{
  "horizontal_flip": false,
  "encoder_norm": "layernorm",
  "encoder_qk_norm": false,
  "text_encoder_layer_scale_init": 0.01,
  "text_encoder_parallel_block": false,
  "beta2": 0.95,
  "one_sided": false,
  "steps": 8800,
  "adamw_weight_decay_other_params": 0.01
}
Rows from block 9 of the image encoder of a small contrastive image-text model, named by matrix and row number. Rows with one number belong to one neuron. Each number is 128 + 32 x the weight over its row's rms, rounded and kept within 0 to 255. All counts start at 0. Numbers have three digits each. After the name is the row's rms in percent of the matrix's.
After each neuron's rows are labels from the 100 images, of 14848, where the neuron reaches its highest value: "top examples" is what is common among them. Only what is clearly more common there than usual is listed. The data: scattered letters and digits in many colours. In brackets: how many of the 100.
# fc1: MLP up (encoder.blocks.9.mlp.fc1.weight, 1536x256), inputs 192-255
# fc2: MLP down (encoder.blocks.9.mlp.fc2.weight, 256x1536, transposed), outputs 192-255

fc1.490 066:111124144160132127108134171048076132115110148123119255129154163139121128134111132208116137139118126133140135127139123077082127141123148120129121155179122120124132127125146214131190126128131120
fc2.490 039:164157123099255134127076112141132136255119119129111126127048103125243127149141119129123215112130146139127134100100140169093129117144092118148133129107134122124167123063110137094130116111117153
top examples: the character F (29)

fc1.158 082:110132046136122133159141175131128128122110122121146127134101110131115122124173140104135104145131113124119137163140148107026137126120128141131124117128159135103129126128091212127140132163160118
fc2.158 062:126119148113082119133119128178133123115102108142119127136075110114122138138125151142123080169125121135134147129200200091131127141154133078150127124107129103136128077088120151120116174092133230
top examples: white (99); pink (90); teal (70); orange (61)

fc1.282 104:117125170131134097168145046108128209115125113133215113119110103140065128129126176129053115122091112115128152096150131100118093186004138188130047142127074193067169136187105089107139109116125121
fc2.282 117:112126110147082166124130131164194157143135115064088097165095146131212162171191137135181243106102137134125073121120080177143124087126113153113127116123132128131123131130171111153093125120138182
top examples: brown (55); the character B (31); largest: B (25)

fc1.627 116:128131104139126094126172121147124228120153124067125129128114185173163126148137077182102129230122141129136128202072062172156061116199118117176143148127128164107124128142117130080156128217154091
fc2.627 111:146134127154159150148127143162135073116123130128141112135127153120123125122130128146166130147127114128150039126132123147141149188128116125139126067154125063124130075133098112128082109082155176
top examples: brown (87); count: one (43)

fc1.444 096:082090130125105092125129155132147064175070143123131127106127104121176108126185140123127106174121098095084134140115145109132109135127073122115126132055137129123101204133129082131129122134118132
fc2.444 102:205131147125129118189147111198102131125128118106151127201124096138165127105129180130108148084125164160132131155124120143118098112126157128030126173116159100131142079128138154148119082035083127
top examples: the character A (37)

fc1.535 125:156095121048192157143126125134123127128153133097204157132133124164116130136144102121091223156156148123120112117131131152079000135084136181164075147131132126130152130160128126134155130160147075
fc2.535 132:147161171141082129075117126210133132091144086119106114181103130130129204121125171099117132126068095128123142132150128151165120117107117126130233127132127128122201112124137122115183130088123126
top examples: the character U (31); the character 0 (26)

fc1.615 097:129164128093126118103138160171156114069156124138112129130138162088128167128098202130077103130114135091114129131129165143118126110123148124184130122082059115128153144106128180138129255127243127
fc2.615 087:125053164160098091141065026196110105158201135122186143138130090125125151130121128138182119146157126145093161130125111130175084127116132136112131131071110174128138128142143151105130132120117125
top examples: the character A (87); largest: A (87); count: one (62)

fc1.449 073:115112166174180127129099114114111146126122128105150127043114132123141075126147119106180123078126134133100122043132135125130131134127111128146140071140120125165130139124129127125129111128138127
fc2.449 078:113092124110111089081124009193105135217155130129120127190130122130129133112132090201078132123118116164127087141141106111132131152101090155102121160135136126127151157157130182115079021144131097
top examples: black (41); the character A (25)

fc1.116 108:128121187129052096059144100129160083141092150152102142088159112197114226148128182115106110131141087145110148099069184131118107181136147130112216129138132176125138136116122126139128156125139124
fc2.116 103:160124120127117127106123140162156123126114182093085206101179188214113099122129136119130132102126059111116063103158138101161114122118118143114124111216152131178127080138128109090158129129103133
top examples: the character U (28); largest: U (25)

fc1.149 071:129151143116128138124118097131121255153129129130131114126158212122148206142155135151126095094117222132177123161255165176036026095141126160135116155088055141142199087125114129131157144130124128
fc2.149 054:120148106141174078145123143117129145132132080101088131137151104132121152149195115134120097112059108119125138098106142141094109225142153111152108142128165118137159088095159128153136125129029143
top examples: black (83); green (81); blue (77); count: six (60)

fc1.438 109:137122130078127025101191138072140155129121119150128111120127128131153108085124155147120023087171137121090156100122114130124025102091129154113157128121128159141126131150143128128122130199109098
fc2.438 110:160126091146132156139167085128130134130153117126161124120126125112018125100098174124083041129071139174126146121129147164121155152133182128102042103131110154082126118120111099102131063202131248
top examples: the character 7 (25)

fc1.155 116:145177132118146105112100128120126170046134157150127160125141117103123125127102120134128144137144132152138134125174122127117120135129221127118115119200105129127202114128178096100207114123087202
fc2.155 117:125127085134102121126095116205205130126127200123138110125104132164120117135100095130103128133092156110116170136181127130178144130135162158169123170000186102149228146118057156132132122102124088
top examples: the character R (41); blue (41); the character K (31); largest: R (30)

fc1.64 128:102103128120168126134143129134113210120131109142133159129125115149067160136090104125134129134124143091137129137167118128142073118125119129190131123108098138127169128123133137126137171088138058
fc2.64 111:102142113166096129204227133186128062160099111059116130193115139143083117115125149130159127172121157128133128139142125126136141220141132077145184138087103127128163127138115121142120123168111124
top examples: brown (64); the character S (26)

fc1.402 100:136105130129129161095138140093101172135180124130073075135145143226116185131112111033055148166156197143124115135162129131153138179137106145173145109143117128155154127216119128153131109157169134
fc2.402 119:168046141249118128103139064118134149189049127148101124197172140143134076129138092157150126091086149188167125134128110130131131100115124069114145168149138123133123101122145128124090120120164128
top examples: red (87)

fc1.553 118:129105190109129130115100111165045203163131162120125084151093166198108095128130134109115127138065180163105130165126137184141113130129123130144131126128118100122123134139127138096134166127129080
fc2.553 096:153136088125127125162151115143127043126150127128110106063164121108049072159132184123128117196139139113116134127110117076128104162053098128124125126115141115156131093137123127111120145123099127
top examples: brown (83); blue (40)

fc1.139 113:121151128153128116129098029132136123112170133134123132163122130121127143129130113205066112151162109155153077201133143131089131096130154115141106105112133150172122131140081150089125120086130122
fc2.139 129:123080136150156090126184110152166121167065145118111223154118237091125186129098052133118138103151143147128123122127194100255194174176107124101083120153130155136109083144138130128137130150183100
top examples: brown (97); black (79); blue (53); count: six (48)

fc1.147 117:093129135088138120134115120131128174092154098166102182151122142130122075188062079145129127122120115107138100128104085138175137192113095101147163204103133138110081158065144128158127151122095158
fc2.147 122:117101112165125123137124123130096125133099094148125098127128137160132135000054105107143112129112078114135102131128143138126104059024137114144100070128026087146122134065114128137120129212129164
top examples: orange (100); red (100); yellow (59); count: six (55)

fc1.251 067:164147132139110149107120125144123120128145071136131126175146078138163142108137122107125128160237154085168133142140137138143114103118123147236131133131122116121116227128112123103130118104192124
fc2.251 063:144104119128096084091124105132113149106105095133160130107187158134128127137142133103158108151132067134061114124078135161111126118127112098127131146200159100179118133110128166115113178116155142
top examples: count: six (39); the character O (35); the character 0 (29)

fc1.581 111:142128102130121168098111120109133135144107083097111110124143150132102130139206094104138137116089073145135128182130130143119121126145008126112138142161046137138086094129107143130081133137175083
fc2.581 122:136142128153108161128184125147155106137115086135126128140127148222150121081121129112149117148109153148065124128156109126128191127107116143144129073191180178130119119113115123150159123156121145
top examples: orange (94)

fc1.18 131:134135128127187087082119123094070139164129147183122101131119120109155134124151134154134156136136255128158119121149135129128180091135066126135127124203079155140116121129138131065104160158167133
fc2.18 129:170110139130133135093128142128090128126123130172125115183140133112115128129147121121151116133140138119137125150082170110146250150154233126132125166163112119162124091087128134173135174125136185
top examples: purple (68); blue (53)

fc1.212 115:102133098121126124149115124153057156111149143131127140138130110161135101126247041101124116133139161126107143127090152128108097177106142171137134146137128134148153143141080090192097139091148060
fc2.212 125:122186117178099139122136123130134154128097130093138083136129128141131156125121119132102126104116181130068189143176143102163195134166125085103153129174062126132124187148120111205123093186184125
top examples: the character R (43); the character P (39); largest: R (39); largest: P (34)

fc1.732 081:133131140128167082179129115126130117127133125117110180148201069207123117134150126161121124133118182179137131130163106173130071124124127183132068120118128127122176101169222123110053118078089134
fc2.732 101:107128128164083139121161135119127128177095130141127119109088160128119188127084092098144099129172102128128138155126139126124180133083127131129125124150123129124040127122128143210186141130123129
top examples: count: six (99); red (75); purple (45); brown (41)

fc1.223 127:118146098124121122116114135137123144107125133238136179139133151129128147115154133125115148124126122126124125139151161132107132126107115160098098151133042127126127160147129128129098132131140157
fc2.223 117:084130128148120169115138136113127112127116068135127112168134132170157111084185115131141141088130141148121150146127137122115180124154137147097134179081152163225128098110113074128124151122138116
top examples: the character A (68); largest: A (66); count: one (50)

fc1.571 113:165129186123121154158127132101159128134104124131100125111125110087115099116138136131132160094118126089129167083131114113082138182127126045128092148144123148104149149144102044125125124097122141
fc2.571 115:074128111136103136106096137161231152113103127180178153105111214151154088166189143108103175176095128141102171121145110137129188076136078151154112109136141111130105141181129129168147123139126065
top examples: the character R (29); the character N (28); largest: R (26)

fc1.125 114:146121118174135124124125158117128100112128133095149179100090148159134101124112108091127034078153132169078121181108082225128148114168128120118121125142125077070135143097130140094152130115127153
fc2.125 093:129101128173120160118168120130116144125184098132122132156171137109133114127173136117110131204127149128113126121172131125124127131146122129087123131163134128133132169095061139126112123156059130
top examples: the character 7 (29); largest: 7 (26)

fc1.235 061:120117114128254122228130130128148129118131116168131130131130157109149138168116123092120129165034126155148185146132049129139075120029113119145111111165127128208128165136125131135163135128131139
fc2.235 043:134104136119123140059119103176111129165223130132141129145118128132135126131105114140097137071122110113129160125105130125113140089111128143127134107110125129114126202107151138140129087133137090
top examples: the character U (42); count: one (38); largest: U (30)

fc1.668 112:129123075121162166116127127103114116160078186096105150164125129118127120085128131126114089168120180128139091128148127162131079129123126129134126202124164153123130198112097146136104136154101113
fc2.668 110:104134173128130145183098114168096100130122132124163116101111079111146129126101124098142105185130128129142128128126137183167137108131101074137131206130129130081142127080164123119105121155125132
top examples: orange (67); count: six (46); the character 3 (30); the character 9 (30)

fc1.349 126:127054096139108122127148088121131159142124126051121143150112128097125146113135130116161108124129131109166171133129131199058125126162128113128128036125109128117129164057109133128125121115138113
fc2.349 125:135121114158132098125148133136117138162130061126083135138182145139215130130135138197132127130175139123133180139109132168096131192122204068132167089186114194123202119068141129109122028054134131
top examples: teal (96); count: six (37); count: five (36)

fc1.691 068:123145135153130129051111124154083130139079077126038132211114078104168110128120110146126126130141095094071141134128120169112054152118092141146132121169166121125114130123134073122110134097136119
fc2.691 043:138108150142136135129166139129141192030117134127116131126125127134160125138101151123126129108096098125255129128157140049137124125133127127145125255107143135145136126110121117164144132139141134
top examples: blue (93); brown (54); black (48); count: six (38)

fc1.584 120:106127172126138134131126192116153155143159143134124153111137119100157120156117123079113189116117104125101099149198101204120105132127131163131126124150180134128083187123163102215129122115107134
fc2.584 109:233116129150154159169174134159113118147106138046200126130117131104127162082125250127139123136140140107129097139136135088111240067104179125127100133080136129078127133132192176127133114114141108
top examples: the character 7 (30)

fc1.28 115:129121179092142153117126117134112102128165137128130108105143128123128124174115141127140112130137144137130128214145129121198116114132148248036122130173072131133104181079115122127190128131117155
fc2.28 109:041138159118134156130166121128143157155113132064138090104081100085101138098121118119132151121138173134102137108131136193107129144177102227157143119118128123129110069052128135139122128119068091
top examples: the character W (79); largest: W (69)

fc1.44 099:126169132115182085161128129119131124029166140148088133121115097096085128162098133061129132132122129122122130131124114140153132073126117108130129129117110078128186169112137123111047120127169056
fc2.44 120:053033125152136119109151131110149110211149134133134125159140158129217112141061101121129170092138143139126134122107119126114163117115117110084065110133132132095115120138119121133125128097077128
top examples: the character A (36); largest: A (25)

fc1.70 059:119126118128149125128100109111048155159114146204126126133125131133145132142103116113108107056128127255123107118231166162087127122120119131141138084133107255149153165132130179160140122106151126
fc2.70 051:139111068138129121125156106187130136152125170140121122169199128119134149131078102106121186122160165125144147125152094131150133148097110118134104113202125162144170110206088100104132091126118126
top examples: red (70); the character 4 (26)

fc1.717 132:163182160082134143149095123128106167142121124093129124142128089129137145128127123127103070067083123123129099138136126153111107136125181139123143131190154129101124131124188159116128095146116105
fc2.717 123:175131127140125101180118128137143125162099149109187120033157036110144128128127255128143126155153138150127125215132220041120135107100143099121140126121158125084128108184127139125120131139118045
top examples: the character 7 (32); the character 3 (29); the character T (29); largest: 3 (25)

fc1.609 112:141129113131105111080113127111216104044137105090114137141158118125132111134143128249068114118127154129089113172127132147174104110115160104127081137230163127164162120127116134099188141112125097
fc2.609 118:122129129110126120095102136161146118164148061120138130118118140124126128079163129131172139131139115155125146113149108080147154124121130105104075125033086135123135135111119130132097118142122078
top examples: white (47); the character 7 (31)

fc1.711 106:128044145136133106124129145116120135166137133118143131168101122124140077108188120117113130042131134122127102177121162161109161146119089119075131070127128109173141149119129132048126092112125143
fc2.711 116:138029070135124186126205130129152150177121154128140158132038132106124125124134128128127123206126155120090095127119113136126067125126080175123129123121074063136107132089113130148130134138095191
top examples: purple (66); the character I (46); the character 1 (26)

fc1.24 123:050110133194121133140121128139106125106138131012125055132122121132097117175174094081124122223119146125133098139109058215163106128128131121158130116117129115113127133125136128096112128130133054
fc2.24 129:129122134168127142165142127164130094076118137117125123129127144093127123144111143111132131134145139143159096138128090152130142153114128121130104090145148123099107077131128129141124162116128114
top examples: brown (100); count: one (60)

fc1.281 098:076162137105140115084091154199128191126106106157164126200138137105133081141103121145130102114233112060114148129105122117178082093163125089070081082143042129127184133101117121095191201122187133
fc2.281 105:132124219215090158131126127166147094178131123178091146129103127129120119111122104116116179120196187167140147130123148143118075161196130132000113087040141128149129164142095131164116114136050133
top examples: white (85); yellow (44); count: six (42); the character F (28)

fc1.748 154:116124158103169129118065173123155113122164126129048175059157129192117099149110076146126099041142126147129136115152111158090108127181062131110068120207119107131123147054132173113178137097115138
fc2.748 144:080126096148131040127127117116187133128185128147120117126152155128129144128117098162102147190138154146136128123169141169125127120025183166111109168143124171099104112162169121127109127072105122
top examples: the character W (42); the character M (37)

fc1.298 094:051039135076143131134166113136136129102153052127052187126153093141070137124075138138123100102141100114125148119113133186169190118120118133105131068152120094104111149130103213122123118131131067
fc2.298 123:075038013096162105117213100204128102103125115124146114128087117116155130159129171122160104134113106190127132132163128119119166127062100105072124158168121121136113134128125142149143137065138120
top examples: count: one (90); the character 3 (65); largest: 3 (65)

fc1.22 100:145127036099157103157132234216115124138109157138147160073031057135122174126128115131157151156142127124102123116167049121109081137131145122098094095124133137156143128116128126116140064128124109
fc2.22 098:128179133132063146132095136149155176125076140129121132148102122126131088115124151216125104105128108132104147031128157141084150104139144134129133144051139150121132136126116098126127135131071107
top examples: white (49); the character E (28)

fc1.334 065:104129128101125043128132128129114128125132137121117135143146124006087107132159132152000130126119110135150125103116128129213132122144070143170190140124114071149139142121069080105127123104089135
fc2.334 045:147173105116150255138181112134105143087130152156123144125000128142016146035124150136132185095170101102150121111136153179117100125128150111130145104140141117129117159180121112107132137131156124
top examples: black (78); blue (43)

fc1.411 121:103207156108127157201130131091123120137126128170128107119161130098152098101132134124105156145124092106127167069147125124116065112091137119227125133136123133120149105128087124132104132199110108
fc2.411 114:139132051147102124154103034151128110149131134114129107145146136193128092135131206077117139082059107092122139129176112135107217128129156128085102174129130133116128149078067085128128141132128079
top examples: the character 7 (33); largest: 7 (30)

fc1.665 100:133163130130080104114240127128084170119089067143121128186128104082091130104128133127186130141123129138084143131124128122145120126170126103130112078169082128148130096157096215129141134140137088
fc2.665 106:051124135166117125167171136147202091107098117133125068178171126124140122074088120113141123118137128142175130182136093127107114127139129124123124127128141100135121161126127127143129128172081050
top examples: blue (48); brown (44); purple (40); count: five (40)

fc1.420 119:119074199134126128129134138039123203130142108074116231130125177149099124107100143111062080121127130090135127137168137114120159131116076144131148121099095118145096078190199112073118110086129039
fc2.420 117:134122116128127126135143129085138131100113113103184061129148126135168136094216109153127071195128148198125140137121126134108149105112119152124128135222128133148095146128140145135136044149148142
top examples: count: one (76); the character I (44); largest: I (41); the character T (28)

fc1.262 067:025126126126126126130121124129151163136118129138130129190140097196000107129099148142141107119118129148119118131136139127150128120126127120102150116188020061105127114124125107134118128113112194
fc2.262 047:131128120095105151123130126165106133101147134160071148013087129145153163136084100209127120110039092085144174113119086155195132094160128154163109119172105142120130141118121165096154194116102107
top examples: brown (53); the character E (51); the character F (42); largest: E (34)

fc1.92 109:048133087164129099136127120132158144116146144128132130112155124122130146142137099129135120098072115144146111129142167160099087068170122151124129127166134128097063147160111137116177120079136128
fc2.92 118:124126090150140124145148140165095116178115119075116112101093169084128143131152145174115128113126128128128132129104116067128221207160116165098128107123158139130124125126153198118178134130131182
top examples: the character K (85); largest: K (81); count: one (49)

fc1.370 052:139131125127132130137125128133128168118127151137129146128123000133120159143087122128128145124089127175137175135123121096124126136135107125129128125172042125023121158128179125117124119135118125
fc2.370 040:149135143136128126129152165155148104145127107098059178123044142128131208112125095119110152135110128127127163094116100130070149118139116219127092139124156176119244121134129155122097169001083148
top examples: count: six (52)

fc1.563 095:106135126125093072146080038156138122099112130149174125086057123114115159176126140113193143123128127154092131127124094129148153133142120125141164125124145127042127126130176144099140155104103146
fc2.563 111:135143061091142111141100185121162122107128126138123085125130118142132122074128073127123121100242134129192091110110116151073131242123115123128108109130127131103118098119126132119129137156134125
top examples: count: six (36); the character X (34)

fc1.50 084:128098126130150057120172112124140171124101104134111125143239127095194181129151036143149095110115125124123227148122057099095141128126124170111130179130068151128091134163110104087187129113149124
fc2.50 085:128127128148119127103130174179119143181103097081141103074040117149120055117128128151176119139134138167112123154128129128125137149153135136113141137161156157137225130145114125130223083151226129
top examples: the character K (83); largest: K (81); count: one (57); count: two (36)

fc1.550 110:128092133128178106132124146132135140124154130092115158126117143131138153141103062124122108090119092164143148100132115147172138111129120121130073130123099126131027155199120088160165079128148105
fc2.550 101:128110122137146126119102151114073115114122174161098131123089144114088112132127129150174103108058098123139137115107096154119076147096124128116137159128177123167115161128112059144140087172083131
top examples: the character K (41); largest: K (37); the character V (30); largest: V (26)

fc1.161 113:115141124146098114111144153104238138053065112143133224082145137118128140118137133120109127087105112148130125123098164128125100123144056136104034148127125127172132201142093116120125110128156055
fc2.161 133:081100157146100129097135132136079114155134057122130128145139145125166136106145094070171146119096231128089151131127145106134240127156129107107151122131133145155170109083116114120138129125129090
top examples: the character A (58); largest: A (53); count: one (40); the character R (39)

fc1.482 086:123098153135237125238117106116117132130105233124141130133180106147093118128135152143122132133131157144144175136134145168095102129128124119119125129136128141081166128136137125000138136085119129
fc2.482 091:131098106115116168051127132111130120155108119129116132088000115123126148132042125090122124186109101114124156128158130071126125177076082164146249125133110129128108110128148158160125162138161135
top examples: count: six (100); red (70); green (68); pink (50)

fc1.519 126:099109099160169128121118116129120138072110095125140124119132126111140161198224092135142116108130187142201129151127144113112158131125065199113129158170121158136121136136131105131206129132133110
fc2.519 123:128127109152111054166167100177145132143133090129135127101105140180139153132153125146138152188126131122154109128089113111095208149204072141118136143128128131073131110128128132099158140168090142
top examples: the character K (89); largest: K (87); count: one (51)

fc1.601 105:111094173121126147117087186125096137126128096130105157116145123126127183197126164132084129128142180127102110179137147117109156125132081108101135149103158106148136085120181118115104125144122120
fc2.601 097:139140127148136173117121157134105043137104119105132165190000074125168127149133143118130127181125128156128132163121119129126180138141127066122149157084192152129132128171173163129070130129127137
top examples: teal (75); count: one (49); the character 7 (38); largest: 7 (34)

fc1.742 116:105182136119079042123106132145113169119094146125133133135121135132178141136128144115123127074126186148234129123215113203109147127122126128127098169138153135141096149086198120052115173000130145
fc2.742 116:124101127171115112158119131070165142019103151115146066094044130127104127126132135020132128092078104127120105172112150137144168149142105156134136124072140160099171174143114121186104154134092129
top examples: the character R (38); largest: R (34); the character K (26)

fc1.141 100:089129128060150123107128137122126255137117133126159109109111117045114163132124130124130122127116197147146127138121130122095144113137042209126104148135054137118124172148132188063169112113185113
fc2.141 103:133137126138138160126138143129091131128121081116130096137019146166123100152113123144121136125057082165123130163089114143137120134128156196144164155215134136161122135133141077162131117150119148
top examples: purple (56); the character R (45); largest: R (37); the character K (31)

fc1.227 117:064166132120126137136096099046057113133185116130137117190141127127157129173114112136136130146181080166112125138130126185145145115149068083148179127134129108111148154143122046122131209158117146
fc2.227 124:214071120199162118135127128110121128123179136120145131123085161144162120130152133129128147132130184124099113109147109137096137131125177106109074163127089134190124121130121176125126120112141203
top examples: purple (73); the character U (36); the character W (25)

fc1.545 135:109083113119243117088143145103129153129138127178056141132120161146130119213087170145114145131142122124140103136175128156147082106127126151106078155126093128100000130129093184133135127149107140
fc2.545 137:125132169124151134160135207087200155154079131062077143171135123166125215124044122123099137128189137137135040135190151129102130121115123149158170144081087202098112138145035116127126134142086125
top examples: the character 4 (82); largest: 4 (81); count: one (62)

fc1.435 058:129202130141115126123126135134128135141041114136130128124134149121234129130121138129126174059111083126043148134128121131106131142118136121134120117141134097197132168128114131124106108166172132
fc2.435 048:121036126122139127186127101158158125119127129109149129133124117122141130144124129126132168142097124133124129104111128137134103128125120129115131043127054116000102114130118129135190131131127128
top examples: the character A (37); largest: A (34); the character R (26)

fc1.287 110:137141184129147127184136110183129128120116139144156089129124151158123131148136139123118080126165126181070166142108117123130130129129115128122092125155093105123154102135166122084161140189072160
fc2.287 113:177121118179162109115122127153157097144168100132168128150136064150146128129125175113142152137124130108118163080122162142109127132137126138000138135105186125138113117130128152108109126127132123
top examples: white (76); the character G (35); the character C (33)

fc1.184 134:138188098128128108147152151125112156149111057130107132131102164119127091129147106123137056134167131092082108129070130154102121255142126107127154128124140129114135131122129100100165140099124112
fc2.184 112:144104146124126139045197130199141132070130163127127123126217141075174152108138179120102137126153127078114124119130086142119128083109154105130122086153120132141096191042100211128130081096074112
top examples: blue (46); the character 7 (28)

fc1.433 126:139136159058187110130116140131011122090166130121129127099169111167122125144126125129085167037136126131132057129109139146119138120113131128120212133150123194080108144130184127132132141158172127
fc2.433 115:103135127182187115162144161097142128120127126141117127155142142069124141050146163171149121213139063137121146085136126154150155225128134128216123157133122137135127130123128117127118154110182197
top examples: black (64); brown (44); the character 0 (33); the character Q (27)

fc1.532 119:171126125099152129093132133154099127138162126143125129193089049176134143181130115132121105103120117122018129100123117152125136128154194130120079201133115127137140144129142122124124155090149104
fc2.532 114:135170128125134119115116102130189133151108128128107139128101110131115088143118121152159156135129112182124124121120132126143113125114128129133136142135132069133128164127171127137122092144169128
top examples: count: one (38); the character D (35); largest: D (34)

fc1.302 111:163116138127132099114089128136113207118136128124129132127211128226138026127143164130122135081113155141135130134127098129065136117129132144134149124120112133130177099129127077108047147120128090
fc2.302 125:066017145122120122144115105099130132128100127128058133146138081171132132081108130115130128126127156130128126239152122155117126139130130131172128120211090171127082131153164202243129135042137131
top examples: count: six (96); yellow (44); the character A (37); the character S (26)

fc1.121 074:153122136065117178117222127092111112070199129126139123126081133135092143136122130129117151241088120182140144138125111127117142066116075207121128151108117121095041130131096023132154128130124109
fc2.121 087:045128142117149125101134131136135151149131140142139136137097097142069107131129094149134129119140121185120119117130134160120124102129141103159111213128166152119105126179216159013096132134084118
top examples: purple (61)

fc1.0 129:107130153116197132109132126087073128127125135093078083133112096091119117155111134124141038126077066119142125119114088100141107168134099144121121114126139126118062126129124080136106101187156131
fc2.0 128:140132119174136142129124132133121099123121166135179094168142136098134163133126193149114085140113128184169185106134120083126118125067167121123139111096129125097112132065124135157110109114128129
top examples: the character F (50); largest: F (35)

fc1.265 106:131128159124129140152118057112128116137155176089165116175142082125127211154113118156124128122132196127135114134137104124185104115031125131131136126171139217099069192124120143128101150141091140
fc2.265 114:129132085083120161129120127126163166120081122145127100112103126127156126108173129111185122144187151130110132112112132163050163122211106100166128052099145116127132037099127128053139131135135133
top examples: the character W (81); largest: W (79); count: one (79)

fc1.72 115:105106086106147094130124132133092124122167082135204140120152123134066155160122082033047129155122174131124118206122115177099132137128081100119082115192134149082072160136094119091190113142112121
fc2.72 116:023077129131138120172154124164114150135103130071172127089115128168095117109155140123132128136106116145185095106101021144132149180182102141139126132129198125129128146083125144128148047132069161
top examples: the character K (96); largest: K (93); count: one (42)

fc1.113 094:117135106066142129116129146101160146059129134071120127190083100127134110182160137120104175130150160154116159144142133194083083139217157049129150103116086127095124105129128111076144127141136136
fc2.113 110:122109129129152152073135140142126125154151124139157115135134144090119121085140146136181083116127137134116074172139115117154090145095135113080109123107091110238104133166163178156118103117167123
top examples: white (88); pink (54); count: six (43)

fc1.383 105:112107112152126138137165096134090125139142119132056112230173112118136141127129133151169129107097136163128129102115129127127129135144119125219131139121212104137119128150128073120171142182112095
fc2.383 119:199110128134133104152115125126122124255118127127070008147107128131123169136121139092132105129152146152124124204112136130147121124094161176131131145132138102183128134067129127134117103125127131
top examples: purple (78); blue (47); the character M (25)

fc1.486 113:147123105102140114128136131120120133083157195115104111172142210114133113169114136140093164167139203092131128167153128111128126140120129255139115180122130128134120207159124127130138129123071096
fc2.486 109:163137104127186195100131143125139161232124126131123169071132020121129149148094114106111131128225126081154119121142144135128126125120122143080150127095102127227128042126096130140142103159128125
top examples: the character 4 (68); largest: 4 (63); count: one (49)

fc1.498 055:149132074139146127127127176130134144135157132124128121099177172128153116141162135118156135115120125184130123127116130089149105144153056126123119140185126121197141118128137125021131120128149119
fc2.498 042:128122121120133148122103129120121127123097167127136148122086139125118132127139128126000127130106129137108133115089130137149124112122100128137126125138121075056135162161109128104131123147119133
top examples: the character A (50); purple (47); largest: A (47); count: one (42)

fc1.323 097:096132117100145059130126062132157168109128127117163147180132145101133138122123118112128126144105108250137127145127135145144092121160125171122125125146133134159149103133130122128162132130251083
fc2.323 114:141127114134134204182135139132189095156180133129153111124053128157122118135123123098169156128149126142118071156090064133147155186158140136124126142179132127126125123087121153153156140109130131
top examples: the character K (37); the character R (37); count: six (36); largest: K (30)

fc1.541 108:125148134141157099107128142000181207128129134135187140153215127101126121134133102131129117151136146104092110139157083163154110133129122130094124133134080134083125068144154071135127028128125109
fc2.541 127:098098122151150197164158131232127106105178125129099115118077120039118070148085178197154125136127155137128122084156095160129126130185106053167138172139113124134145113127161121125064114133121181
top examples: the character F (42); the character P (29); largest: F (27)

fc1.300 117:130098057139123057156133130162132140110129119146131158124123160083149127108032066111144130216109143090112134067124135159084149115127094122151130142098132161133069158118117106110114126154131123
fc2.300 104:084130111202130128156120111131123152153152130104093067138157124097118141126135066157132141158097125128094137138140132130129137137084117132148128142131097128134119138162135128175150143138142144
top examples: blue (54); black (52); the character J (29)

fc1.599 107:139087120128111113138085119128114185138112126081120153162157077134150018131143137122092128076120150135120170162130138102081125141109110133147134025041129128131133117123165130067000154086122142
fc2.599 102:125115162122129123138128134127169126203028127133125145128079129130156163071128115122127127130158128129127168156130158160136128128090115128161132128196124126099095124185142228137162126123100124
top examples: count: six (63); pink (47); the character 7 (30); the character 1 (30)